{"train_examples": 39062, "win_length": 400, "encoder_head_dim": 64, "encoder_bias": "all", "encoder_moe": "soft", "decoder_positions": "learned", "decoder_tie_embeddings": true, "max_steps": 19100, "batch_size": 256}
Rows from block 3 of the text decoder of a small audio captioner, named by matrix and row number. Rows with one number belong to one neuron. Each number is 128 + 32 x the weight over its row's rms, rounded and kept within 0 to 255. All counts start at 0.
After each neuron's rows are labels from the 100 texts, of 14848, where the neuron reaches its highest value: "fires on" is the input token at the peak. Only what is clearly more common there than usual is listed. The data: synthetic speech, music and everyday sounds put through simulated rooms and audio effects.
# fc1: MLP up (decoder.blocks.3.mlp.fc1.weight, 1536x384), inputs 128-191
# fc2: MLP down (decoder.blocks.3.mlp.fc2.weight, 384x1536, transposed), outputs 128-191

fc1.114 [ 59 222 168 167 161 137 161 161 113 152 102 134 117 127 144 159 128 121 152  96 180 145  76 174 122  98  76 104 136 163 192 141 145  93 175 194 146 121 126 205 142 124  75 152 120 132  72 129 130 126 136  89 124 159 150 149 106 173 153 132 125 149 137 157]
fc2.114 [121 121 149 153 162 143  84 132 161  98 103  98 147 139 105  85 105 101  98 133 112 135 221 109 178 139 123 154 107 134 182 123 115 126 146 112 122 138 155 127 128 138 130  73 117 117 129 127 136  80  56 140 124 168 115 143 114 192 158  93 170 174  99 109]
fires on: "reverberation"

fc1.462 [133 113 178 183 157 159 143  72 153 135  60 105 130  91 142  88 100 162 102 171 154 152  75 125 154 112 184 131 115 162 146  81 168 186 135 136  48 126 155 117 130 105 104 125 102 106 111 165  68 157 138 115 142  84 109 111 160 195 209 183 158 100  81 178]
fc2.462 [125 147 123 111 109  86 159 140 123 115 141 147  79  95 113 117 113 134 165 138 154 131  96 206  90  91 146 155 136 172  78 163 114 116 166 138 159  82 130 185  69 118 203 186 121 140  75 158 168 132 141  99 165 139  82 155 106 145  99 178  72 110 164 156]
fires on: ","; "chorus"; "dry"

fc1.595 [131 168  69 136  95 120 167 156 158 159 164  76  96 137 105 116 187 149  99 125 163  89  68  97  86 162 186 114 122 169  77 103  80 169  69 144  89  82 127 150 133 173 115 145 186 116 139 129 124 182 114 121  83 119 169 153 162 116 157 147 105 135 111 126]
fc2.595 [110 122 144 128 151 124 104 146 119 126  39 122 165 175 114  90 127  70 168  97 151  92 150 115 178 114 179 130 132  77 168 143 124  90 207  97 200 140 134 145 168  95 106 101 131  76 149 114 157 154 154 108 138 126  94 141 129 144 104 110 175 149 143  88]
fires on: ","; "s"

fc1.596 [137 119 156 162 114 113 109 136 112 146 108 140 127  67  80  92 102 130  94 130 153 100 122 105 169 129 139 131 134 111 151  56 119 112 117 183 174 125 180 127 149  64 121 131 139 133 152  96 100 170 121 208 154 126 165 142 163 176 129  84 196 180 151  92]
fc2.596 [129 121 119 116 126 107  95 207 108  54 130 133 182 103  92 205  75 169 109 188 121 144 116 143 139 127 135 100 155 130 153  78 160 129  90 134 109 139  97 129 127 122  95 127  58  81 164 107  87 119 179 158 130 130 165  95 100 115 197  72 129  91 130 122]
fires on: "wah"; "ring"

fc1.481 [102 146 108 132 126 166 128 144  72 156 116 143 150  91 108 115 127 181  95 146 104 115  67  91 168 184 157 125 165 162 115  57  87 184 104 131 148  65 169 129 165 102 147 122 135 122 162 131 113 122 112 199 171 157 116 137 100 155 184 169 180  87 151  83]
fc2.481 [ 91  96 101 177  82 171 147  84 142 178 138  94  61 167 161 109 147 163 166 116 127 133  57 133  91  98 109 128 148 119  49 122 116 168 142 160 150  89 110  92 148  88 170  95 146 179 165 186 151 114  73 116 167 127 127 170 111 111 122 104 119  99 152 161]
fires on: "reversed"

fc1.645 [151 172  74 131 120 134 183  85  71 133 149 117 152 181 117 175 141 145  73 148 133 128 107 129 101 164 112  54 194 117 161 126 122 142 116 105 137  79 100 140 143 102 134 112  85 129 141 127 113 134 105 137 135 135 137  95 147 151 179  94  65  76 124 116]
fc2.645 [110 169 129 204 106 169  79  71 126  96 126  94  86 172 168 160 132  95 123 186 126 148 166 165  84 106 155 112 162 176  61 164 126 124 121 153 139  40 151  87 133 119 186  90 137 165 118 140 132 124 100 170 145 114  94 102  84 186 117 112 162 152  91 139]
fires on: "modulation"; "dropouts"; "wah"; "band"

fc1.455 [ 89 101 109 118 158 129 149  70  90 189 133  79  80 137 147 127  94 140 133 174 121 103  96 163 110 120 116 151 174 172 155 112 165  92 161 201  79  89 200 130  79  98 192 105 111 139  89 123 120 118 140 128 149 131 130 172 134 174 103 172 209 187  88 181]
fc2.455 [110 141 127 121 105 152 137 119 140 128 151 134 102 157 124 180 107 109 132 109 161 145 123  97 110 169 174 105 158 152 196 146 119  92 112 162 134 140 136  79 136 112  54 149 143 115  74 150 105  88 103 191 134 163 150 116 185 134 126  93 124 156 130 144]
fires on: "."; "s"

fc1.535 [131 162 143 146 107 136 125 112 127 129 101 155 166 142 136 117 123 160 107 119  50 138  76 130 161 126 115 140 125  74  80 135 132 127 105 126 136 135 133 191 143  96 103 165 127  88 137 133  94  96 103 117 154 132 161 158  97 117 206 165  88 139 118 138]
fc2.535 [155 138 106 163  92 118 114 145  75  88  77 148 138 142 125 120 148 142 126 136 128 171 176 136 196 162 125 180  97  60 112 143 110  91 107 162  98 173 110 184  97 130 122  99 121  94 138  94  76 108 106 104 128 178  96 164 113 152 101 155  85 129  61 102]
fires on: "ring"

fc1.103 [140 153 183 143 123 141 152 101 159 123 113 134 195  80 127 139 116 181 124 198 160  73  87 152 156 121 139 184 117 155 118  87 107 134 165 153  56 147 105 153  87 122 133 131  72  93 164 154  87 122  83 113 145 112 135  93  95 112 167 187 135  70  69 130]
fc2.103 [123 136 132 119 153  95 163 142 147 131 134  99  69 104 123  99 162 172 139 108 158 104  97 193  90  67 144 120 131 154  79 144  98 117 126 138 162  68  98 143 101  98 211 153 132 118 136 180 179 158 132  85 174 145 104 163  99 146 117 164  72 124 132 209]
fires on: "tremolo"; "echo"; "s"

fc1.227 [160 149 103 120 169 151 142 145 117 120 106 113  99  94 105  99 157 142 121 169 170 140 125 166 161 152 116 139 146 129 144 130 216 100 173  93 138  99 169 135 120 136 169 131 151 156 138 129 111  97 156 139 154 136 138 159 164 142 155 147 130 158 156  92]
fc2.227 [130 105 149 174  74 133 136 107 138 130 133 166  50 135 102 130 110  99 154 116 119 178 144 151  69 147 101 178 154 176  51 172 118 141  94 165 113  90 104 106  91 128 106 119  88 151 104 146 107 161 112 135 171 133 159 126 100 113  67 106  94 112 130 209]
fires on: "modulation"; "chorus"; "distortion"; "wah"

fc1.321 [143 131 128  89  93 112 108  80 149 162 104  87 112  87 164 118 105 148  47 126  91 188 114 154 123 172 121 146  62 105  72 136 196 134  90 134 144 150 113 130 156 140 113 183 115 140 105 126 141  81 138 173 140 133 112 177 130 158 167 152 113  96 149 183]
fc2.321 [137 202 107 128 124 135 110 123 152  96 171 113  91 126  82 147 150 123 156 103  94 147 113 141  67  96 111 151 161 129  88 140 166 144 127  91 100 108  83  65  67  84 189 155 129 145  84 133 142 123 121 117 119 108 114  98 131 125  99  73 183 163 146 171]
fires on: "s"; "dry"

fc1.3 [101  96  93 134 153 144  67  77 155 109 161 178 155 129 135 113 199 185 109  96 142 130 128 109 118 139 114 145 155 102  76 134  95 178  42 152 190 121  90 107 151 132 158  98 154 137 170 171 163 113 140 153 172 141 112 101 154 132 113 109 150  88 141 127]
fc2.3 [ 74 158 131 132  89 110 139 127  69 196 122 112 143 153 186 139 166 135 132 149 111  98 121  81 148 173  40 166 130 121  89 156 106 103 162 135 164 110  78  71  76 123 122 138 136 205 178 134 126 139 121 140 115 124 143 154  93 105 170 109  88 125 145 167]
fires on: "reverberation"

fc1.594 [129 158 126 126 158 144 133 185  80 183 118 148 207 133 128 101 113 134 190 138  92  84 138 104  95 146 117 125 166 120 135 107 124 119 132 188 186 128 155 216  83  88 124 127 162 114 134 111 130 175 122 153 113 124 134 141 114 131 140 141 151 160  39 106]
fc2.594 [122  68 128  80 143  26 161  85 135 186 130  91 130 166 124 139  91 138 181 118 181 152  72 114 113 101  84 107 157  80 144 129  77 127 160 127 125 132  96 137  87 178 111 200 129 161  87 138 178 178 185 105 104 100 113 146 119  90 142 106  55  85 164 131]
fires on: "modulation"; "<end>"; "ring"; "tremolo"

fc1.171 [134  86 111 154 101  83 138 136 174 133 119 171 144 134 140 117 104 169 132 105 113  94 124 170  95 163  62 107 181 153 102  98  84 130 137 147 149 130 115 140 162  72 168 112 101 116 123 124  50 170 120 134 156 167 136 108 118 111 151 159 143 121 105  72]
fc2.171 [178 159  91 188  96 125 112 108 102 141  92 198  70  67 146 123  99 187 104 164 112 108 151 223 147  62 134 172  98 110  65 145 133 121 130 125 125 180  94 153 128 138 168  73 120 123 131  90 137 117 108 106 151 121 117 141 124  98 104 176 140 133 103  92]
fires on: "dropouts"; "chorus"; "reduction"; "band"

fc1.467 [ 58  99 127 171 172 160 132 118 137 126 107 127  66  76 100  77 107 138 165 116 109  61  77 111 151 155  97 148 139 165 112 163 125 166  92 123 110  90  97  81  95 147 145 118 130 131 143 162  76  98 124 204 108 167 167 139 146 106 104 125 100 104 149 116]
fc2.467 [147 137 163 137 149 173 118 122  85 103  91 169 119 150 109 102  57  97 149 133 102 119 160 149 153  81 119 131 126 104 128  86 170 170 131 172 103 131 195 112 141 118 101 100 117  74  42 149 122 102  94 114 165 161 175 153 125 161 138 144 184 162 108  99]
fires on: "reverberation"; "s"

fc1.647 [170 166 181 130 162 195 159 125 106 104 127 149 132 135 140 115 175 116  94 137 147 152 130 140 117 157  97 156 191 106 142  79 127 124 135 121 109 104 148 178 138  88 139 130  83  84 100 143 120  89 122  86 122 110 198 118 149 136 142  87 150  95 162 115]
fc2.647 [126 171 146 149 162 222 152 197  48 166  95 165  78 136 102 138  98 191 144 142 103  90  60 164  97  31 144 129 141 157 132 134  99 150 152 183 170 122 139 132 119 116 131 146 128 128  92 126 122 133 142 114 129 130 160 161 128 163 146 130 101 167 179 159]
fires on: "reverberation"

fc1.140 [166 156 138 141 154 113 204  82 151 113 113 131 168 134 106 182 118 141 105 147 116 185  99 129 143 129 117 108 152 113 151  94 104 145  71 103 137 121 117 144 114  96 118 101  63  90 121 125  98  83  76 139 131 104 104 144 182 107 198 145 144 146 143 106]
fc2.140 [ 99  67  69 113 140 205 145 211 107 149  84 176 121 173 184 100 165 171 153  80 140 136  88 149 133 121 144 125  77 119 120  89 117 143 147 146 177 103 155 150 120 136 114 143 120 124 154 113 158 140 222  91 190 149 146 130 135 116  70 141 122 178 169 106]
fires on: ","; "reverberation"

fc1.551 [181 228 146  58 118 159 101 206 133  89 132 102  99 119 147 103 127 134 130 200 122  90  60  88 147 152 120  80 126 107 133  78 135 127 117  96 138 119 199 162 144 137  89 123 104  90  94 110 109 155  66  94 130 137 150 117 128 156 222 126 118 109 121 139]
fc2.551 [114  91  98 149 126  92 148  94 153  80 107 170 142  94 146 168 142 184  69 119 163 156 179 193 144 152 154  92 123 152 146 150  89  89  81 133 128 170  27 142 135 152 140  78 124 162 121 103 139 144 151 158  85 163  98 123 119 167 114 110 150 169 108 124]
fires on: "tremolo"; "reversed"; "band"; "chorus"

fc1.53 [ 98 132 168 176 106 133  96 105 150 108  71 109 122 135 112 118  78 142 195 124 160 102 108  96 141 106 180 153 134 114  72 150 124 151 134 176 149 137 111 165 143  80 115 126 113 117 139  83 121 143 118 116 124  85 149 147 143  94 182 112 153 127 132 118]
fc2.53 [116 126 117 158  92 132 120 154 109 122  54 168  84 126 100 123 164 191 147 115 136 127 168 134 181 129 182 183 140  60 119 156 120  74 145 149 136 141 133 170 145  70 181 111 156 102 144  88  99 104 160  92 110 142  61 133 154 122 116 158 114 140 104  90]
fires on: "ring"

fc1.366 [110 151 155 121 133 165 159  99 166 133 118 114 145 175 197 170  91 162 109 112 122 111 151 143 130 136  95 131 133 182 106 146 119 151 123 135 112 142 168 116  84 137 102 127 195 156  96 154 139 161 115 108 152 194 153 124 161 129  97 139 146 199  69 120]
fc2.366 [117 154 153 109 131 215 145 123 114 136 167 115 171 130 143 166  81 125 133 136 123 114 136 126 155 128  68 135 123 151  67 139 103 141 149 134  80 159 181 123   0  82 125 108 136 238 128 127  86 111 137 142 114 171 196 102 146 106  48 128 115 169 138  92]
fires on: ","

fc1.758 [177 160 110 150 130 137  96 207 173 163 160 115 167 131 131 129 104 133 100 201  64  85 122 115 143  99 141 123 168  62 161 128  72 106 119 124 116 105 179 120 120 133 119 148 107 132 107 103 141 137 109 104 125 177 114 147 153 126 151 151 145 144  63  40]
fc2.758 [134 151 112 130 150  51 132  74  91 108 111 142 138  66 133 133 106 103 105 163 153  92 145 116 134 134 133 139  75 137 135  87 154 109 173 105 117 160 138 141  93 172 108 161 127 161  49  66 148 134  97 108  84 122 167 113 150 157  92  91 173 152 112 116]
fires on: "wah"; "modulation"

fc1.145 [ 96  87 146 157 119 136  38 127 133 140  96  89 130 183  47 180 145 146 101 139 146  93 163  91 148 133  89 146  86 145 132  77 122 142 115 143 124  73 111  60 141 156 203 115 105 110 163 132 100 150  91 123 142 144 126 147  55 136 131 119 111 128  80 114]
fc2.145 [135 166 140  96 127 126 142 126 117  96 111 120 180 109  76 131 119 108 124  96 148 166 112  60 165 162 132 111 160 101 191  95 139 111 141 129 147 136 149 142 147  83  94 143 126  97 182 137  74 137 144 147  93 120  92 106 126 119 147  94 167  99 146  53]
fires on: "ring"; "s"; "tremolo"; "dry"

fc1.450 [ 82  69  77 143 104 106 122 110 144 150  72 136 126  98 163 144  95 151 135 123 154 126 195 107 115  86 121 146 135 121 140  58 147 174  75 135 155 112  82 121 143 177 193  86 165 146 109 102 133 144 117 154 112 115 144 140 159 132 143 151 122 119  77 161]
fc2.450 [169 119 167 121  91 105 157 177 170 152 113 149 124 112 115  80 141 120 181 171 101 192 107 138 114 112 151 200 140  73  79 111 145 118 170  91 150  97  89 193  94  92 155 185 112  96 105 159 140 176 147 145 133 121  97 156 133  79 100 121 108 134 171 160]
fires on: "ring"

fc1.723 [140 107  96 108  79 109 102 132 115  99 124 181 104 100 140 137 112 154 144 183  65  84 134 165 129 175 137 123 138 126 125 115 119 131 102 120  69 138 133 124  66 161 147 127 133 147  86  93 144 113 151  80 132 150 143 149 152 185 147 205 110 119 113  66]
fc2.723 [139 135  71 135 107  87  82 106 161  90 130 117 139  69 139 158 116 112 104  77  73 101 168 130 119 145 146 171 114 136 107 145 132 167 117 108  74 147  95 144 108 114 124 176 117 179 129 106 104 126 135 150  91 144 140 111 167 159 109 100 171 116 101  85]
fires on: "dropouts"; "modulation"

fc1.232 [171 141 161 147  28 140  84 154 139 113 102 158 171 134 143  85 100 161  91  71  81 125  78 104 157 127 106 142  87 146 134 122 145 148  97 150 116 139 170 101 142 120 167 141  87 143 145 152 132 160  94 161 124 141 137 161 166  78 136  96 160 207 114 138]
fc2.232 [157 121 155 128 162 139 133 124 102  84 139 182 170  96 130 153  96 109 132 173 132 137 135 105 110 120 128  98  94  71 164  65 151 155 147  97 160 112 155 108 139 156 126 118 140 163 101 120 122 141 174 135 141 121 192 136 204 135 129 139 162  70  94 140]
fires on: "wah"

fc1.613 [135 193 157 134 148 222 158 174  65  70 141 178 126 111 114 118  99 125 150 162 128 185 119  96 161 112 153 120 144  92 128 119 173 156 133  99 159  59 143 115 146 109 125 114  69 127  76 110 131  97 141 157 111 161 220 121 146 123 146 141 165 124 156 102]
fc2.613 [133 157 177 140 212 109 202  76 167 170 166 149 103 128 147 120 132 111 123  68 172 153  87 114  39 115 121 104  90 169  84 153 112 124  56 137 135 102 142 123 147 125 157 127 127  85  67 118 173 182 136 114 124  60 134 147 158 175 112  99 112 135 126 154]
fires on: "tremolo"; "wah"; "chorus"; "s"

fc1.216 [104 125  80 118  98 171  91 119 107 146 132 112 217  99 112 144 139 162  94 129 115 103  81 138 131 164 150 137 111 160 162  88  75 104 136 154 138 152 111 104 141 117 141 114  94  75 172 154  85 108  84 149 177 196 128 155 141 170 176  97 139  59 154 109]
fc2.216 [118 102  85 159  59 145 141  95 146 179 117  84  73 164 189 146 131 161 152 121 119 138 111 122 104 108 101 121 148 130  39 119 100 158 118 124 118 106 104 138 114 101 206 129 177 194 134 204 166 107  92 142 138 140 154 136 111 144  89 117  86  94 150 158]
fires on: "reversed"

fc1.102 [162 139  83 115 129 126 103 113 146 128 108  87 103  92 151 116 140 137 106 147 159 120 136 145 149 143  83 133 105 154 127  97 118 163 140 100 105 117 140 134 158 117 182  91 119 156 130 166 152 142 124 134 148 124  83 165  98 150 120 163 133  98 124 122]
fc2.102 [124 140 124  94 127 136 144 119 128  93 137 104 116 148 123 117 146  80 144 105 181 108 118 134 133  86 166  64 156 173 193 159 136 102 138 119 152 129 110 130 172 120  56 121 100 151 118 133 131 198 162 127 153  75  87  87 143 178 160 136 105  94 126 163]
fires on: "reversed"

fc1.553 [144 123  99 156 116 101 117 104 165  89 106  96 148 141 151 177 182 143 119  93 114 191 114 145  65 144 112  75  85  97  90 102  89  91  85 143 108 133 126 129 122 115 107 126 126 142 110 112 182  81 138 215 143  91 121 131  71 112 139 119 124 126 142 131]
fc2.553 [105 112 127 117 127 107  99 166 121 156 141 123  74  89 170  99 134 143 116 156 118 140 109 163  83 100 108 178 126 103  42  93 163 197 112 111  79  99  76  88  54 176 174 118  82 161 154 141 146 145 111  75 165 125 128 167 110 189 149 134 152  57 128 204]
fires on: "s"

fc1.16 [128 160 129 171 103 155 125 126  72 108 113 116 187 115 148 150 171 161 123 138  88  95  77  92 167 151 135 112 136 138 107  96  99 153  68 123 128 179 172 156 136  72 186 116 102  77 146 122  96 139  68 159 162 179 155 188 130 170 197 115 180  87 144 100]
fc2.16 [ 71  81  92 124  62 180 168  84 140 183 139  88  63 122 163 102 171 165 159 114 110 126  95 138  74 104 111 136 127 134  74 135 113 154 129 150 114 104 110 108 123  88 183 103 165 172 154 170 128  99  91 131 144 152 120 175 115  89 106  92 133 105 174 167]
fires on: "reversed"

fc1.40 [108 141  91 136 140 154 152  61 138 152 126 206 161  66 148 145 158 157 160 112 126 159  38 153 184  94 149 120 123 181 153 158 178  96 170 190 135 192 107 159  98 162 110 112 116  96 119 151  96 213 152 186 138 160 147 150 100 107 144 133  95 141 133 114]
fc2.40 [103 105 110 127  61 174 118 137  95 144  94 155  46 148 180  88 108 146 130 120  92 151 102 175 125 111 140 136  84 163 107 121 134 145  81 153 142 154 152 108 119 129  86 127 118  94  99 213 177 119 111  66 163 119 146 182 124 174 109 163  87 115 147 184]
fires on: "tremolo"; "s"; "distortion"; "chorus"

fc1.437 [ 47  94 145 172  70 124  53 127 114 136  71 131  96 166 105 139  54 144 124 179 115 122 143  92 143 130 122 130  90 118  60 106 155 117 121 146 165 145 120 153 122 108 145 115 154 104 184  90 136 114 108  63 135 108 124 140 109 156 135 140 137 145  95 130]
fc2.437 [144 155 170 110 123 114 111 136 157 152  32  89 134 109 128 173 167 149 175 127 165  78 135 113 148 156 174 119 149 186 195 142 108  97 146 108 138 148 140 176 177 155 125 101 116 106 124  81 128 144 158 130 146 119  92  82 146 101 148 158 144 149  75 102]
fires on: "ring"

fc1.639 [140 139  80 152 146 106  96  97 131 156  43 102 173  95 145 176 166 156 116 121 116 105 139  82 129 183 175 108  85  93  92 117  77 154 151 131 155 141 146 140 100 141 101 107 107  81 174  74  82 147  85 119 147  89 161 119 136 114 144 156 112 107 169 113]
fc2.639 [131 116 104 134 131 170 135 111 112 124 111 139 133 138 121 177 124 137 132  63  91 178 114 108 113 120 116 184  94 154 168 129 105 137 126 151 117 154 115 146 146  68 137  93  89  79 144 121  85 123 130 143 148 178 122 146 132  60  93 117 128 178 169  99]
fires on: "ring"; "s"

fc1.355 [ 90 120 142 141 121 130 165 172 114 154 151 149 109 165 172 133 106 113 198 102 163  77 154 175  96 173 100 100 172  77 137 137  54  73 144 112 126 122 104 128  93  93 150 182 128 132 181 115  72  90 160 106 105  87  78 113 176 129 175 137 102 129 155 116]
fc2.355 [189 151 139 127  31  67  96 126 141 106 106 162  91  93 117 129 149 162  96 172  84 117 135 167  80 117 160 128 134 146  69 140  95 124 151 139 105 152 115 125  84  85 144 118 116  63 103 145  87  81 103 156 153 121 176 141 103 171 116 111 108 106 100 193]
fires on: "s"; "<end>"; "chorus"

fc1.762 [108 157 157 159  98 138  92 139 137 129 136  76 148 124 103 118 105 111 183 155 147  91 137  70 135 127 160  91 128 100 135 126 121 130 119 135 164 102 125 201 153  56 126  99 107 102 153  83  74 155 132  83 159 104 177 101 140 135 188 154  88 155 131 139]
fc2.762 [125 151  97 175  78 117 107 134 107 121  99 149 116 134 107 186 157 132  61  93  96 138 174 128 172 115 136 163 108  90 162 150 116  57 109 152 122 196 109 189 149 122 123  55 138 114 134  81  86 140 125 126 132 176  84 132 124  94 169 194  87 126  73 118]
fires on: "ring"

fc1.634 [ 75 122 105 117 175 131 173  82 127 101 166 148 169 111 125 188 144 139 102 141 146 146 133 102 109 119 158  82 150 106 124  95 119 123 125 116  72 108 137 165 110 100 151 103 123 103 184 181  56 142 143 163 142 157  99 138  97 182 111 116  95  61  78 164]
fc2.634 [137 183 119 218  95 156 166  49 121 138 131 146  89 143 157 142 178 112 125 143 161  89 100 115 133  79 159 107 110 154  55 124 163 164 140 124 100 113 116  89 133 113 126  98 103 152 133 129 122 168  71 148  88 141  65 138 132 164  73  96 156 112 111 136]
fires on: "tremolo"; "distortion"; "band"; "dry"

fc1.237 [112 188 177 132 130 120 112  91 125  95 168 130 161 184 109 184 148  76 122 149  94  72 127 132 154 120 109 111 168 141 156 157 120 123  89 107 114 140 109 141 169  67 152 110  68  83 155 143  88  78 105 110 161 127 120  57 111 161 151 145 124  85 131 164]
fc2.237 [111 119 105 147 109  89 136 155 131 157  72 164 119 136 104 137 141 182  86 113 149 138 177 169 141 127 136 131 112 160 112 110 132 141  98 176 148 173  53 127 146 150  90 118  91  98 149 129 129  62  84 123  98 175 135  71 110 117 141 112  95 127  90 102]
fires on: ","; "<end>"

fc1.178 [ 64 168 101 176 147 149 156 103 103 147 141 102 169 156 177 138 137 201 102 148  86 120  92 140 167 155 122 138 107 148 120 101  90 114  80 122 147  84 113 120 172 115 124 114 101 128 157 124 141 167 137 156 180 147 168 133  63 154 171 189 143  80  86 124]
fc2.178 [113 141 159 160 137 130 120  92 143 129 154 128 115 132 183 146  70 105 155 131 188 172 112 116  98 134 125  70 145 139 166 143 132  97  91 148 140 135 138 110 107 110  54 142 178 103  25 133 160 155 115 112  98 103 143 141  86 255 168 111 152 157 188 174]
fires on: "reversed"; "tremolo"; "s"

fc1.247 [136 139 115 168 181 114 131 155 128 126 147 180 169 125 131 134 106  85  87 126  86  86 181 145 145 142 113 122 170 159 113 114  85 107  65 126 102 148 144 160 123 118 112  81 100 112 125  83 107 102 117 175 158 142 163 110 134 184 138 128 134 136  46  93]
fc2.247 [139  86  99  75 123  37 141 145 127 117  83 116 127 156 135 128 135 162 209  91  79 110  99 132  97 130  83 147 177  97 137 129 123 139 128 150 132 109 120 101  95 142 130 221 139 161 125 112 129 132 154  27  51 171 134  90 154  62 136 141  65 142 140 116]
fires on: "tremolo"; "distortion"; "chorus"; "reduction"

fc1.286 [112 180 166 116  57 112 141 103 135 160 149 101 146 115 122 123 107 126 124  86 190 140 146 164 115 137 109  74 186  70 130 182 170  99 132 102 129 126 175 127 119 145 143 171 144 139 142  98  90 134 146  85 128 153 132 189 123 145 148 175 145 117 155 159]
fc2.286 [108 145 122 120 144 161 128 147  73 128 144 188  66  93 145 175  94 159 144 128 162 139  78 122 108 131 170  92 138 165 104 156 134  67 133 115 102  97 177 149 134 109 141 201 187 127  80 108  54  99 177 216 126  94 137 118 155 166  67 141 141 144 185 122]
fires on: "reverberation"

fc1.703 [ 95 103 129 163 114 138 158 114  87 108 167 139 133 168 163 134 102 138  93 104 176 115 105 192 149 125 156 117 168 142 156  34 124 129  90 121  62  98 139 151 153 118 107 120  71 114 151 166  63 144 119 124 133 137 162  93  97 143 189 145 126  33 144 140]
fc2.703 [162 159 139 176 118 128 150  76 120 140 163 168  79 136  94 107 126 128 164 162 171 140 144 191 119  72 110 135 148 136  39 178 162 119  95 127 143 119 128 134  92 129 186 136 129 129  65 157 137 133  78  90 150 116 142 162 109 114  83 108 107 150 138 186]
fires on: "dropouts"; "modulation"; "tremolo"; "reduction"

fc1.651 [132 146 187 157 119 153 154 168 119 106 132 109 139 142  87 138 126 132 190 139 152 138 151 107 216 126 126 106 142 107 153 116 126 172 139  91 151  81 131 130 131  69  75 158  97 119 150  73  99 168 128 165 139 115 163 117  98 150 136  99 192 143 138 108]
fc2.651 [ 91 156 132 108 133 132 127 118 134 148  45 168  92 119 117  75 137 159 139  95 117 114 118 162  68  85 142 174  96 176  85 105 135 159  88 104 158 103 100  99 140 103 188 106 131 128 147 153 240 198 151  66 169  73 135 143 113 160  82 137 107 130 143 172]
fires on: "wah"; "chorus"; "reduction"; "tremolo"

fc1.756 [101 163 141 178 121 161  90 120 133 125 108 100 151 118 114 136 102 195  79 171 133  93 101 115 170 132  81 138 107 151  82  86 153 180 151 121 141  69 119 123 134 107 123 100  72  87 129 132 122 120 112 163 103 127 156 116 130 168 222 143 134  88  52 135]
fc2.756 [149 149 116 143 137 108 156 152 151 200 166 127  64  95 129  73 137 176 131 116 111 155  93 160 121  93 110 151  69 141  61 207 135 144 147 126 145  81  59 181  85 106 132 167 145 110 125 144 202 169 144 121 119  93 106 160  99 161 118 161  89 112 145 192]
fires on: "tremolo"; "dry"; "echo"

fc1.337 [108 142 127 155 125 183 157 163  85 130  95 124 159 109  92 113  95 122 144 148 169 153 130 105 187  99 131 101 137 120 110  83 163 173 144 102 154  47 141 105 185 101 137 126  99 132 130 133 150 154 124 172 124 102 191 128 103 132 118 112 218 168 127  86]
fc2.337 [135 177 146 120 126 136 192  89 174 151  90 170  62 150 123  91 151  95 146  82 175 120 135 159  78 108 152 148  83 183  77 112  90 147 106 107 125 100  96  95 135 149 191 111 136 176 100 155 229 130 126  98 140  76  89 102 101 127  53 102 123 134 139 156]
fires on: "wah"; "tremolo"; "distortion"; "reduction"

fc1.473 [ 97  98 196 138 170 210 185 102 106 170 135 172 124 114 129 136  89 132 142 132  34  89  67 123 149 100 117 174  92 150 145 121 122 144 143 120 119 130 106 112 112 107 132 158 110 158 131 195 113 144 136 195 161 144 122 159 109 109  88 164 147 114 166 152]
fc2.473 [142 163 178 120 114 188  81 231  46 137 125 154 123 159  87  83  91  95 154 158  62 101 143 105 155  60 146 168 118  49 113 145 134  91 151  68  85 164 180 136 108  85 123 117 177 115  78 128  43 147  60 155 129 157 174 186 109 135  89 107 175 173 132 181]
fires on: ","; "reverberation"; "to"

fc1.693 [129 151  84 159 132 156 118 126 136 144 127 120 127  85 111 125 137 188  85 147 123 125  69 145 143 117 113 117 138 135  88 106 149 156 120 131 122 110 161 168 119 118 124 120 126 137 153 138  79 112 107 119 155 177  96 130 113 140 188 147 172 121 132 130]
fc2.693 [164 136 119  94 134 101 106 162 157  85 157 130 232 140  80 124  70 113 124 157 154 138 117  84 174 149  99 114 149 105 213 146 131  92 102  89 138 183 128 141 101 139 114 164 128  38 113  75 144 150 129 179 102 144 141  92 124 128 151  95 158 166 144  80]
fires on: "reversed"